config = dict(
    dataset='made-up waving flags',
    rotation_deg=10,
    encoder_arch='vit',
    encoder_mlp_ratio=4,
    encoder_inner_norm=False,
    decoder_head_dim=64,
    decoder_bias='all',
    muon_scale='match_rms_adamw',
    warmup_steps=50,
)
Rows from block 5 of the image encoder of a small image captioner, named by matrix and row number. Rows with one number within an expert belong to one neuron, the router's apart. Each number is 500 + 50 x the weight over its row's rms, rounded and kept within 0 to 999. All counts start at 0. Numbers have three digits each. After the name is the row's rms in percent of the matrix's.
Before each expert's rows are labels from the 100 images, of 14976, where the router gives the expert most weight on average: "strongest on" is what is common among them; "lies over" is the class under the peak. Only what is clearly more common there than usual is listed. The data: made-up waving flags.
# router: router (encoder.blocks.5.mlp.router.weight, 16x256, trained with AdamW), inputs 172-255
# up: expert up (encoder.blocks.5.mlp.up, 16x128x256), inputs 172-255
# down: expert down (encoder.blocks.5.mlp.down, 16x256x128, transposed), outputs 172-255

# expert 3
strongest on: green; plain field
lies over: flag
router.3 112:566520478510427572477442523529464546435454486567452536543591485539559511521513461563549467516513461453451576464512445439490486443421541499600466412479575513431529528440491403479500434469519538471430447437573553621480550536589467536459610463524460456469
up.0 093:463493473494516485497394510506514481537472531442512457516534476531389522517475604476458484515560467547481484528493521571598380534544509553589584535473469446544479555530498463401525490382452548427463572497449517560499494589581445417528514503599647447486
down.0 090:552477558524622543505510436450401547491471527479496464451555458498446447479520516519419513440456568513496537464541491490459525488529559480492417488328452486411505501502553461607477470522487485454566457459506465533587490440473409497502506641448457528504
up.1 077:475515524460465416529525551483455512460399494442561507503574525605474457499419491408540531552441618525498605581518507505527532508512590535453446499496557611467463507467537466496538411480614535502508475507504474567492404428530446543513548486496560509539
down.1 085:473499518464587603564464476545530528479513516497485529510409407455511494560499493541443427487458567502476404557506493533490478530497422510490522467512546484591508487528544563476523546542447471510536566512383615501480570537456490515455436519486539553497
up.2 119:485473552508551454517493475580484544527494485434545484409563512477561456477427519476507458496559545478519558514418519473499604582543547444468534485571527480480506453605428433446487597546438495490557455452488545498438353502406421559532459533554445543533
down.2 114:435537591515530517605455512571441418525479510490503541521581545471495450555415467538545501426469482518641464454499574514495407490532545499475573477519548450438566504537556491477488510522421446514501503449501505441488514527571503477528550563560464460514
up.3 101:572570593520409547432478443497509518489439575499589550423455504431495610446470496471500492539442513405448467459434526586520492435501429526521520512563494520563539482484473484428553509451580471466463429490450540518516549432514462555515470560530571475535
down.3 101:461459496487638518437555548470478556532553452535438486546496425546507405542607452499462512533546624548553455445570444449565503559441523494547494483507491498485474483450525548501561510415508522549490584459451508569467457550459548514504506427472359547531
up.4 108:441520538472553530468451483524541519467419575499532514472428510527583531384428471481472505503505544484383532515478432403594523524468464398531500519590535393522457483521466469501420427520452454545446521465496551427579505469399454460468474491483530565457
down.4 103:543488608398454467503602577571448456475514534527464523557538543531389480517447447532535547502514458511497568559434590524426484456507482560483569543379453452529425512510497497573461514462462522473448423534425503459609483434533451465495476444467566504427
up.5 084:454455526478498543583488505453437450578430486516615482498432442466603516497523621467433424472429525502521581427535531505523454583446516392553580453461427397543496491463436490483491551494482448546506509555479489460445538493416500534492472546510521438509
down.5 084:523535433446492500427555467590483544458560489481555525485531492511420513490425483535515587467556488436461499526487464602397557514508485518520467553420548552463422526484474465489549425431498520440441473559564434533529519501488521479535421476391391504395
up.6 101:524522536532519344538471569511504532546545540495434601490484540478455449452502480541561520506518538495548428512539495577565497521617460480409480471531472440533548579521512560454505442569424596532494491510428542451565523527489422523502494490444457488469
down.6 100:438519501470500539541502430526528330501498499458474437390468506576530563504566449491403480517586581479492621534520519574452484497473494492493473645472528460456511456467483420442522561476469570475527466540581567561524544507479514520466577491363523510565
up.7 087:536420450559514432508522445476509589476503502487615584510498589525460503477571477524496472624483521471589405444557464539519452585480496604512524475459570456434532525498498532627475430538528444463460455540541509456409527525409480551445456498499519462519
down.7 082:505490540538562556509535539498502489434522452445547368565534415526513504521423421475488560413563570542537588615412480435397539521559470476531472506565592506639517523499551440406603457506498538529580501463496494560590544471483544452486432491563472509499
up.8 101:530431490556481485539497488548502527504463503403619611508433558501464513493502538486446480517482492505480551489496618538464502509428471527567552558482549536553552527567491502530479490566440381445429587574549500558411386421545455536445556529545524499548
down.8 101:496586537525588447530625545466540526441538590513562452536557423467515463488415464524592495460485497562484482410508487468561517487586498589455427480520462474536426527516532434581500541503478465422495500444515544459498537451521495495491549452553497501569
up.9 100:570511507483449416503540417523470564432589451466491455441515399512475503520474487456520452516482492545579576468501571483555548456493554464517468468411542610493477514514556472547478426561546506480623453509533528531564506487466441638470437535477505501511
down.9 098:542420499482493590500503681486496474541377533628487474531455449467580610535512494498482526386527522449488550476595450444540520544495441454527577578535539470477442429349406549543536424425518583584441513527568576470442479522609530526491581423461544506496
up.10 116:537499475540605436508539426501524533518424433480540514554573573446647474586470513562502441579511508515533473538521503427555546555469476516500538399448430490353466434533549484483496486550531420497536474407551517486444465523492478466479435456513495538497
down.10 105:507518483560454631528402537514435486402520569469598532477578559490506543539568451532578537529438493477481526463599499523397441437452488567489545501537581460453529428531523441432493523500457512501496548471493524430517597386551420582557502537533425492463
up.11 090:477537537572462466526455559499580532606494501527478491470536499481487467527455458579541421434485523582526470670469483488461549531589447393404526443601447566489448477504562514545553518494557431494470415477479483389455604446521594417613463526464551551507
down.11 088:564526521527462508561540461526502521467404447497537508534437544498435460417483496506476498540507499451513446520503517509535501505530523508490549505559540555406649491571514585467425406569488464515544469541592482502419529580439444505537441474447512511382
up.12 092:515508497552495579498561575567498557497566483577445475554488514488494445598568554439490442495501494522498456374529459539410434526549457408497489467452440521548506490487421509441513475461472452485548433544544499477486470505551560440526438482473470542495
down.12 090:489411489512439359475502521538469524473505414497530440582512543512486469549426515521505520532495524510573538498461437394490588490479595558493416491472541521453459440479470507499392517539544506470427561491446416474482516406452494582513554492411510466559
up.13 102:474451467534420540513520508586493459570428536498469569528436389429561452462512509440529550482516552451487574509568550519535537430422512434520543516589416556471512577402465446472492511528474459508589540515544501419597549482540434549562373471490377438594
down.13 100:599555509471548391563505491523494527553539552547544529501465501558515512583510470494426469471513533567513587459451528477531482573499457463555419426446592576459443429541563557449495424442475479516511429464514530456523490459532469560429467453454601459507
up.14 102:528437548499491485491579619483519397559499529448487562493571358449470525455421539473531530591391491527406511424440483526485481536505567497504457544485535450472454494473460413509425518506496531519464469456472508479547502488631433423482479539590562439486
down.14 107:469498557448505451480438511475552536476535503431530516504478451565515574448469449486525510485487416520515546484464569452393425580499515467538504521483485571425424545534489507451506547585493496474421529489498596656522521470444527570452532410524588523553
up.15 098:532468482486443573498543464496460564500467385473426456507537435494515520573487519528563481514538454542530523453540478580491453543485504477430399402512407547496543460460430524503516609578464532602541545535498577466495487499652532486455542563479418527561
down.15 095:583507506560448522497535547434448521529552519603512466474516511513488531522456492515386523622515481508490432589517526406531477519514414576476556539482509469482486505610511454462528422491543431475594437595462493512511550541550461644471450485541500431537
up.16 103:532486536528631538502514477318411472476541501543484561483507468515496536460449567504460520546520524559576486545511534467602515471499441468522578497447493528465443499460515467548510378501542453561470548491515453500471556463571486480464617517496546401501
down.16 104:493496481539560495361519534488542434413476452556448501366482568564510359521469456565524510572447507520526497488435574624532487427604530484504472489492563496478528477505528511524542443456399490520544451609518552529566497494463561456566489452509531496521
up.17 109:481420496573494518529538452480398461482496498455535458388427489512552462516533473536495472401510560424601445467495486488493565432572507470504490564556528507504424494533558534457488506454505521430504431523592571570539540484445519400472530476485587437518
down.17 102:563602550526523497495485508562557538420493481550554471544568411490497492553453520441526451605553479417417546473467435494578596570522584489456514431510498451484547529514474558524493489521469489554483503587477407593523546515592529444559512498423425511460

# expert 4
strongest on: white
lies over: backdrop
router.4 070:500533457556568546472486447557577542511558555554542568570475457473491490575570471529446594589585538510378540531552466538435543474471417519554441562539531517367516527476541403544524588533454569433573541520430543442433511503458456506463500463404551516574
up.0 120:513562517465486535405456485526490512519538467513457436556525480483537509565585471476631504522406542430437477493406567513503512450586591513531503499509485523556521432524477453520553469375462493571489433487415401540515453518545523430395537544441455555563
down.0 108:506554517481510503494455452488444502493463502445502548486508476536517438483408582543523568554597492607556588546544398501444475593529485514411547452505425449531499428523415532437506526489465500452407436465604588498475425482443526457534517433508632476561
up.1 069:527519514482505393465486393462495477468532415517507465446575543490535489592489433584503506502477564501539577422468564480545535523489513541429559558500558512511449507548591499632549451510560386540592573429481548459521480431580541498532573479524525568539
down.1 088:450537384515500560565579450417509458376477492536485551483507537449504501468512505457521461409561539601430478427504542498459548537436555532495441554549496502417511563499428448412456497441542550600457586603483479515495496467470547527521436490515469488399
up.2 123:427570486465612488508522535440468543523483472542490595441460481467527482359500509394528506505469463584478452496506512372398576514446443363508502516570531449587440455513572438548517489560372532400544463508481479484508497468502491369559541568559537530490
down.2 114:552520539451439531515523504479546480597546529625524530541561484538509514513538483556465476440496533418497519516517517596567535434584506513443498536568540618492559562489480476489497565531554488544449394517485541550497549468510498598499490545500542475522
up.3 111:592497458481567554554509527513473547461495529544447587467518475335549485489547482510496478516496466549542416527448510471472454525522502447527477494480486495469417582414615513600470462448413449531526446448525475530496557507524578526415449404525529576455
down.3 113:472560490589408386528542526460463479480471505400619435567479535518483489519507452533423545501490418558383526546542565488482532555497466534508413481504538577483569496536534533528438499470574468553475505496458508492506552524497467480553476574500433566583
up.4 085:517480491452467512542380569426550566503522519666559528520457479446446409480508475445454452515491449498448530439433463456415554534461484487417492459439510498527624492497469488486482471484510589596539473570497477489440570571495513476561486539461545452478
down.4 092:510542506512467478529506472479553428503427484514374486475507470524571528425460405497484472529512460537526361467499538512580448515508471461519418568552464550501478583490513524457425520553533470535478490474607474555535561466539496503523487525423392469509
up.5 117:444545472549561527545475416469465585548415468466570517485534605490520493507594511460512478470523524530424554484483473464552487501495492558512564514476524387486460476446430451497506429499460531457490530482494583458460477459451386320589427553442512529595
down.5 097:583470539446519518434591653464553470499579451569509518477388528605558515461516505519508505440481501565496478511570419531373452463569497486394480467580495553484519439526527425506483545483524497528486514525561419478487481472537552505433480464547498464365
up.6 084:398537503433544530559568465515541544470520482451537385547492519564475506570529520478510498474529572536453478482425471455454498569546508486525572473443516488518522428539467367410473531535571460608434513455481578521476481460444563440549556429537578447584
down.6 095:534468538631486566503400522465513445466419390542453519495507503537458456419500427486422502493493473531518551499491502509624503514478592462490459484409446507509514578430605444558517498551609479601553476507513552498465457533486496548396447485484521450526
up.7 100:519564521500484420449496454419529500474404510459580543501545488486541590465505591480483503428526484452535573509502471543461489540560517445576535532511475454552549516453515466532473541459508435539501485542507575487535446428418565469409445453529466490451
down.7 098:497557530586518478447453542524467431459555526474477524560478542573479369507498427543530614469553498435534460592468573549453508532490509501532503453432514529474441496531506464458555380421480467480410613506560434478452448478427399466502441542500533542559
up.8 104:442397544457488554479547486521450452551503454535475477416481526558477502412510490564481504576466564485516490606442387538547569507394451484504477583557457445494446486454521496524484512564463467496493453513523490510509507505551519421461489473430445482468
down.8 103:461583465490474556523495584507513517498578539484489542492551487505566571594619554577467541555460497599607523467475503554485505525479447466560429538529516583439497482478471490563468497489526504513390545457591544471455613485483420475526501545526496469625
up.9 093:523530502560574408507537440480597501517546500539460461525479554516548428564495499578507474496441452557596495449525434462481343510450516451498532543519521474514508523544491472441356522554483481482479584583498477468405484462536456553483430481488433524523
down.9 091:501460505387491620547503451506556502472473447495441528496427510488495542455580488473502524462565481490448453498516506581578482400464541489381446526525561533446529534370496537515598613476540589410560489542526499454542539518510545493471602491550460492471
up.10 121:530483548522483400566525577511522558494470511484529481528534524445593440589564507455586576452454479447506560515447539576545483516493536524506453540473527598561478543422541624605401364450555502527506467486574497461505494543565512469470497474529531559499
down.10 101:520477472490491459417395494439452538397518548501472521453460509520548405465514513491623545461521554477471546459513468490483482494443423536449439526508408488398502460562491434517560573525547450426486482552389526543492478526539514403614441508548521507563
up.11 095:445487543523467622582558458496497427491418497497457558435504530457412608466494505509498523512516525522418470480474525460512512423491553473435557561498523497546464501566483483381447466481533503513563465498497491425606549458499491523559410515571470453486
down.11 100:446506466482450482523467499454515535486552518503597489566510442532565507554535461579604531441516495540477456430464573490485488530527456582615482504512440529521535550465505555526564518563484583595427550501507587535424473434501413578493555477447567559410
up.12 093:560464526492490439459510527545481506571390511483515551422520576568398494510483521453506456450543466489549532490426417485526503563548523553441502458519472516526505507457492612568524539531473512542441515466477502395516529577509437466489549535507543483424
down.12 094:517543477517529482538523541536541432466525564542561429502448395585587482519573398478523508541573386424495566537542539502502588452551556419564513528446496444520481507544479492462522547541461398519549457559443492583446528502493531552528495534547531594441
up.13 113:511466476551532514464504454433487512491495435510502494491475437503516501571573457533363500530478512492417496552539480385524528504440433602474533457531531576469490418636468487451567492520513573505506542518527509415479554434375495556430454504508487549550
down.13 102:603497442554525398431542561501443504512550527504547434530497538511498499529596606451512445494426551524507479436518491595514502511560505507575501484578502453533519443531503550561451530557438495477398435488536492546513520458488481510535451419506484480460
up.14 108:467447444480539497554519544548520447496488550568461508468422569498425489485481526476511534551552455514531542499517509538491474477423422465467475566600531453439419546526444493489460525487490513508503560465541520506530495592520521520548510447542471476319
down.14 105:540471403583488487533506505495429557502459398411517452438521492527564524548530619492517525456466606428456486482563413447516400527536483517414553454437478596483467489459596548519484490533494497481589524524572521431444522463474510454505493508450433497467
up.15 097:479494557482564579483447566461512464462509460557517486515457504430530476439520444466488456529436454480525536498531505534460536511426487510399431385608514474464487576426566525453493555601496537493499495500410470517476495573556539544505509483511538481428
down.15 093:498470442417420442558588461452650514447551469548480470547474581545558508491488561519427553483473402541493533523409590442518439539533458426600607479405508552456452557463481519598470448505535458497512417378517513520517495495435492524477413540529451558464
up.16 108:477521510502443565485363469478617532535497580576460512561505540542511423486508465538605564610489531478482545494442478542550497498496479602623489491501484497487435469510484432468557520489456558510482491457411465553482415497392456502452494511453459551610
down.16 105:505556553457507582505504530531514524529486471462490489514424537518492492556535569558449471434533443529554504606570394443476430467526512482390527496530353558480519548510547516434454421505532485305511550476595501502505544557562534424495509445497582441572
up.17 117:507463479475489483462454539483509562428507498478405512514567632524463507475560505468538492492450445583465589498534471482527496501475533522464494495386525538448444501494520458567464542466526558504538569514489462477387461563428476436561531523494487525502
down.17 112:529547456459594468346523545417572455552486543538463553498503485434455545451548464452489526517477470502615493532511529502479484577411524491517471489565550567464492481531464475486543471437462430411403517436527477480523617473508498537491552426544591473524

# expert 15
strongest on: plain field; grey; emblem: no emblem
lies over: flag
router.15 108:543526508584432411505453435452492515556450462554543522498485474401480509473575505461505560436477498416601408502543561603494519480504494415539528431509550521448510488489537530493438420522555416480509576474493467455456521502519512512540394613468541445530
up.0 075:473534509592532537436549570456553552495570439562444434478396622546417517554489508547490526504475526511426592499502462506455452444491475621515461425595432483651495356584467449461522499507437500427472509563511526514408516489453516555510569615531489535447
down.0 083:556478577373601452494503514505443368445542411398517531450541537498495560539443473594525541390578448455510458448505526483518457501379363508567541505446540467424505557453478461541517459414452485497498489471479538425428498517389485482460508400511528467492
up.1 111:546476521578491513477615533519567500504483467573525467526533413478496496599474513528456461575506500575487611568548518476446490458522485548480512400439448557495454475533516548544561486523513531494520474543540537426510493532450497523573445526523539490503
down.1 106:501533527453547451447472523494580585391509553440543480490488639452563531479506527574477494531486487419475484492509550435503546559474530524566469528493562494458480446419499516537455465474534463399485449479452568487497537493492540434544611494462501540559
up.2 111:519533471519480478462466549600477562563506460474410508473446494546507480452496516508470470454561506598469494499489443551454477429549489499504564494455550471450549546510509496562493428558428575483571517489578490440429476489396494440631592482479466619514
down.2 105:506459496569506504448508488441453426512505515476482439531399556532499502540475497465517534502545588476560510515486552575466477508524485474521389514412537563553533454550622558491555502477530473582488510512535553535524574426520525559453491498509448557550
up.3 089:502529519474518513517371510519569544413520579541504563552517482454463505504485506544537464554389382558460526465528422555552554501378440587431513528491489487430402456571492370574510476522502474551466554480490522439414535492528489462591519568439424518539
down.3 105:430547478560421498596500499495466474477510471470423509528543599515502489539430523580502493527632462597405467488461494474495453535494442458477450405456566504508580535443469635582533523483515564543508501508619487477498439431450432500441466448509545529525
up.4 110:411500540488508482521443485523446479446544477401486456492466519450508507532478544508469487408498496437525567518485554444559473533597457426416596520511443471517460478556484382455467515451446509523592564482519496503498417462450534485498474485463481542383
down.4 102:589521456404464549568524605477555474594483515541479584436492464535522460506560504496571524477516483484427503457535473547421468471541494445638485503451506539426452628492582587516434486479464477513400523519515551466555501531515501512487508549562546548557
up.5 098:526502509469459597554490450528511493473490499431489513535535466505495623395531552525462428484634527512477495507481495461496453439453454559525467501472399510505554459490428469515576568513465544614467517409540503575456470443518488436601540493519503444455
down.5 097:561493505534503524512518542402486503587524503554544602597430515489497475508493473537546519540342497508501411498538480517428439524516475449448552566443494488441500516538493585458518478516582542507530440496493502523483525455478424606470465321426542471549
up.6 102:450548577521440503537559452465492496467500406535397472567585505409529548468490560477517500463451479464545513561507432501474500500499539483426491484433565513513477394468512514486529532479462488474445459480490482547486456513555527530538486447437533470517
down.6 100:469545408490572548519482569492530449608559614441539576491484491493465518470484544538545509427573511511381455504528517597506533457522465508526497470482494474491547551534487467512472529525572456517537586475615409379517549459511424476542484546582507519563
up.7 094:455587446534564471475376544522576499463489495496469542623531483476568559363435525565536505435489498555559503468517453554520437503495442514536411452504482505414454490556437497506555481400551578543479516463517514423482426475522448465447518417562564546477
down.7 095:623526534509458539542473588410522536482502458477519460495526560491480448468532525443474580537533533522445502551538585445460410562412451504497492472508466465559481517513506532483530516522381530516565517573517512512481544411487497541477491579526486433541
up.8 095:492504471450351481521473560478574501492491551570398481592458473535509509497451470443543428556548446605479459530483470472497479478418492567533478488497443545476466525520511573487494515500438567531436444556507541503448500393594453506492499537486519495557
down.8 101:508511554459488564609485484493488459459559464495524453365517538523437559525567500470528566570544474505500480475504477488514506481627578456404547536512499535445521524514609437483503550434568398404501578395522482500545509461481466482453487517448574531495
up.9 105:527438478525530493494463489383503471513472592564464480558601490479470568531483534400485537379492511558459513515572523511530489456432466482462571432490431564534444450539541522530491527418541484539493471498380458466523479449517387562436545516505437513525
down.9 111:443469490478530553560560522527531524592410517498519550522494445536524473500546497532497533536584484427514508482555455518467534564486509474574501548616567460534500485509483494570516528519391516471485513450556484452501483622602525440466572497536668533479
up.10 106:444476480630479525608499495525481451491540432428424481460610520439455534583550519554511517492533490367635483545461495515540505487540516430501555514437531466515503418559505569593475455521529452429444492567542524516476403500462564438491532504493502482567
down.10 097:550512422452484472500556399511450607569440511438541493486463504503547576546459519450518538480532479505473485450508525582467575596426539561542538473547522553488532499506497438557511527487408560560465556477471513434464509402555471563428591463581538481518
up.11 105:525519536496381430476520404559531439443485500518425465442464473580509485506428537511434434494410453450574563544428447462574535500463512409505509548502450495454489494523587602512483530497462504564567520509505569459668533535539498485552556491482575507599
down.11 102:487542426480628521530499510415476464504548561477537560493460525548529477431467498518576593603510534523527471458568509489514462526510489507425483457543487490481508517438444550475537500546508565452463418488543514472442470528537581434539433478557453546475
up.12 092:525600388461538540468506508520410457462565556502420535515546555467520497470477487543484533576504481411589491464595478438387467530438577534504517549433533499503609492439608495497532589503457544501409506435519504552523497522443488551453455515472507427450
down.12 089:404513469464461548517583471499486492527496545531504547483552506588482534501475451446547537422499444553404454439465458513490543494554526504434573457514564445523442474546546469490614450487528375450505605405462494487464455619468412456411520501498405547548
up.13 095:502456542480490390512474430444506439444464479465428630507487492492561542492641493506480503407528523573525491405440470518568369545451416590577457447542521514515560498575541501512562492424427489503532444467526443498513480603449484481484622444475478543423
down.13 100:380445486510484448404553647436524486610487484499559464523486506470467510538482514492486542439510393470527476511567449439446477517655478487538476460559495500484472423444466451445537583510448630416403459522605513540430469522479432550465510550530546440515
up.14 114:435442529382478449512423521540489580538481552493531532511552504591450382458540489483571526438490378418439458459388517489426547536513486440485511602502605543439472498600570410531497524458437581397522547417476389568627476571488561541467495499535470530475
down.14 102:452470330499539593510469506404456461522477552489441509560577492441442564528535527529499421442465395519515510451577464526484461538445602542594534496523454506484430622544540427432469499527530433501491481509389495509480578513585404557472475508474519511614
up.15 088:482408464537490471432489428526455572520515514570496529457556459491511474514526506518451444523489474473501503456543468563521414520452479487440540537537517521489495534501478547500489450504474576459601489542518538465506560400508500500537579457513553601551
down.15 093:467550495484445412520579525429449454461450483474534394494460511529534544474502504362557554411538395497471408466430506537541488517612465522622454481405471536486422506415501505513545488511544475501518542490475502438505558461546528542554482540372515546503
up.16 102:469577527488473452550463448506472414480494517490514518492512544517515498530457498491527457500528464516442598498451479566536427534496444538450462471572458521565463505539489490581607434429513557603551545547429435404522561499551516526499501439470529480414
down.16 099:572440483465495469573508488482456475500449494456461475461506366464500425578437482483487528421547548502430422558521578509555538476449446382503393482462432484501552646478473465475519610523559525586402531508513550509524447480459621454415494488599514495521
up.17 107:503604455620451459461492490513484564534466494529524475505431476559461501526459485463503488520506497459540598499523459450570463506420456402421544419523609429587562451612602502477473393449516532535470551458453550410482491574484445526525587528421466508509
down.17 100:444562527439489487446487549483478576477476501514474560468530529509501431450543414613459578456489573457474399498487501501443474555565440537505551569446496537411463574356486525530574481500436544477516458490540428501471534548479474521484428517468472407486

# expert 12
strongest on: purple; blue; plain field
lies over: flag
router.12 119:558441539524476401455545483508544586559445512423501459488596520567440516568508507504460530512572586500437533530472415513564441546578437383477510479473561593485523488563475507553550457568528549513474563482581503446491524517413522456542456495465515407542
up.0 098:521502508506548472468545442548521408471489483503538559457493489548469616466500534470598496503560519524570488389582510462500492470568467593570598432471463447519518571556599531475506439569480414512515526535483440574544461470481541444501524579613561422535
down.0 094:493516518441532492481475521425486421510517634478567506518459489417610399474553505499443556508439499482492493425499478491542485519428538558497522562522466542572471458405462575576476444562471567573368474517524601581443463502560477481541471447499454627440
up.1 099:532580484523441485542500543433475486420492418436483485523447494516489477506512500504453516542509430582519536490592443438443487442523452484546501413515444518470638467450531470455452523533618502367493467529512494582389483512482533475468570523531560543519
down.1 109:526513540506580529459458465389538584546392479580531519485546574434537525509588463542510483481500523596565495448483517436445512429634553567474567499480560393510514528521385463446518448522435499513563556518470508504637493467466480476587428504479523507465
up.2 095:475601441492495475522571480488528501501520553511581485523443464547500485438416554482559502473502506531459488461478464502521526476507449507576426388518534579542541431614384543538558484489451432517553505478458554452404418450539464532536470481518582451516
down.2 102:554399484532445511469429483516458503460490478539430550448547564493551520537605533486440479524538525537497493542462630548468429512519570466480496604493559491485471587444573494493518579544512492460566441480516428454496615514443534565465547586527501553459
up.3 096:564603564509527489492453491486419497482475582455485539507384467479483441382451584524584509425507512481440517518513496480507405442392499449464398511556483506448526497557430412516439494529455536517525569547581514549483466552528508422508564519376581423613
down.3 091:533543524499506454525510517484526506532420547622506548428543485544522493639523439576521466549558504502550464498570446571560551461531484550562579463489501520500448508424509531461433527405613457458443411505482477528514550565519503532434454510596423522413
up.4 096:590538626487544437495472516477432435452545518478493489558459536473526496475444505444468471488513512534531585537538531508510487515473548560505565478523500491629470623450545500484554412503495447438562419479568509494494438584495488491444529476513446477373
down.4 098:503468439430505494496477415387524517510522446519443502444398499492524440535507561522454520448464571460579478529514470471404573455487448501538443491525528567532578527526464484455466491398494532406473478554525580464542583435479485615496504562537448431581
up.5 100:505492464592470472525501467502469397456479470537558452538518494417437528506482558451414461618522535568609422560470485494586439478543434361532541487423471574429435522511418464494450422466574470495521459636466516500583500457412550557501502414512520457505
down.5 099:425570501496547455469568465497554510622473449492405535416523438615491582472456529499434606482440480496433576447505464491488459424498506554502525486531564457557349494451526528553507448578465491409544508601502541530503408545546607412529444556501469486495
up.6 103:474467505576476438427558530514515488508428402486569594489517488443482519414496601498494486530503503544543515489423521457519511486595581486414466553516407457447532506427466566503525469495498448562552525436570515466433416476455549521559538462498607583461
down.6 089:492511532504442481541457508522517584496526504382413481467503439557475511465564494484382485507462504443475469454528554593569542559429473504542521469449516545471455484608538488518536498515537470387538496526503499519625525472574532509503538529492521455473
up.7 097:562498593518596500536477473533587509586534498552503461465581505463472482499505496519465544511480598470614503432553491561507482500501404392502494525552539485587486502547508432597431544469483538580548451504377505570543485433545409516403450493476481419517
down.7 095:477531463498434508506504446446577394523450483514454554516405455540561547466513571544502438534497489485429458485531499483457450494471598588548524519531426539515440551404453514435499500518571573426537543537559517405504418561519591418467484466506434533532
up.8 111:563428443555437537515477465474485458548541493425526498470549455484466510518565450501517476467564413482580467550623425545508578551451574637504508374438593519440538533452478542562544546469497557464526441458492422513604532587497439508468547514436463485478
down.8 104:494507456482491589551434456458489513510547508551536470454420557478497531603504516535479518445448584539454546473483516552430383497529538425551507544496418553533456455516430530437551443491516464470459522552550577582484547438554563473488492463510558593429
up.9 105:557500446518492520483456485441554460455475452481512480487533565534454535545514485503481440433497450585515437520494541429546450409507475524560455403475551497530587499558487419412460559459425538556499526499566482487419502553442489498470530525578632438598
down.9 103:443521492522527488520432413474368446516484601492446475447525528479557414455529427479532573463522489491497430525564526416441467557504543541421521534643432398495537529474446517471396533471478575552537530512496528480480430536524484498525464554497443553485
up.10 090:538558509521485458451544503629432516506604465506564604523547488500437461480479443465479431539528516548466496492537455502445536467468511594481430505498509527511524535366549518500518533506429578493531548450434525622592484429534468419449536510547515513543
down.10 088:511401442524555579522562399381556525491403563519528383540534519469518565519407536513488461423486549493401427495481558438487519434460573553495540433447586556491574534477552469452562496567611405468537483456576527495537443497450489459420458437612504502467
up.11 097:518336478510522483595512382554589473549554495534436535568560548494473483526482510465497507529524543505442534475494479538578495536472494459560460546536416425472385525458442477493498531423471625604512539394482519525495600415481582494412457410443542444531
down.11 101:497640503476469485534529428471520441453484536467510523420454459416471475455520496500462504495391502453490503537534504403443519579495539523565550434489514567600521465471528517589545482409473468428541476524451503414513507441533586487494477512510533505475
up.12 097:443520450552489520543432516682477571460502543546441466516545501494438499442540515444403580427588609519493447576506541476513547526496489466574579516458505428525488505506550363519478509432466420488450402504460531521460477522499511553431508525501495534460
down.12 098:530433498585533518453493451387482528399550421535477431527464469414521505515471521519485489509417379473452547497498434534499502448512558470541506536507487561541448510497497599511558516540441599481507496609565483501620511466410553507555518469553528441548
up.13 088:436525509485505478353524455543480457423517558455453507500394539503410501540528491574502549485534433469517508502502586413517561469530422517477506563387560493453504511453432430437474465492434539514501472404443426365527408473532525529477528513468499517464
down.13 096:449430504530589482476517460471488532542545458534591535529473491554504481480538533480514407540509519513459603404468548511485493547440431512632505544462455593510458472520433525522455543500495490543485497501559490537480485512469610429511585484463471493561
up.14 112:436541435480523421519517480548406531602510572542586505508409566530504517503499533495516464491495477495563584462461483442564458514599616517538489615584523496537489443446469388434522491438396412476495454428446521562578553537548443495508492470468476497508
down.14 111:498475449470501541548564500409506426491486532571557438482452476537470495473410400530492557485476494369551522520543424469472545537549483529470526412495428466459465522509407547511482504514610488502520450453514543432531562554509517456545503499482448528463
up.15 094:435531542456449543528553586598496542414458526496464492527507543487468467551460443591544593467452488481488583522507487505557530499519556460494440461419542479541482538423462571514492438546567572483497435614461454517457486541464523453630377474440513510470
down.15 096:431546544506548444525429451483611571594577460525641439484556464559507425475504452562458394521500490602572590476423528549459488464503453474500495405466407515478568485502545409456444490492563427515498480548494533552418460453519531500493480459531510471499
up.16 092:550484520507575576496535573545478491448601575475458493492512555554563535557437515558511497506517487481402483493546535454506470606540450512557496502592485581412470482486390425481444437534465508482483436463578486511468444499472477452478509587492546440566
down.16 104:456474556481541526487380509473548645495481488481549531469476464514447465571409444516536433535491486507516453450438534494438481491431411470541484450446499432515513477525588569476460445550477506494552481525535509482547521549497503546550462463519548526465
up.17 097:532583479526445515561469540527563476571470495492452459511475594475472443553532461539434490438511497440436442487582652514473461445538465567485568408433400532491463521494507606561503419534512563438506457403533564500572506543438577525528605497603407506460
down.17 095:501469504477552530446576556369366426463519569446527499430495499489516468455491470459501495565527529564527526483485496508484556528571483538587551548589626401472588416478605481519528556530495515500410501479500550525474516526493410405500439556509576493488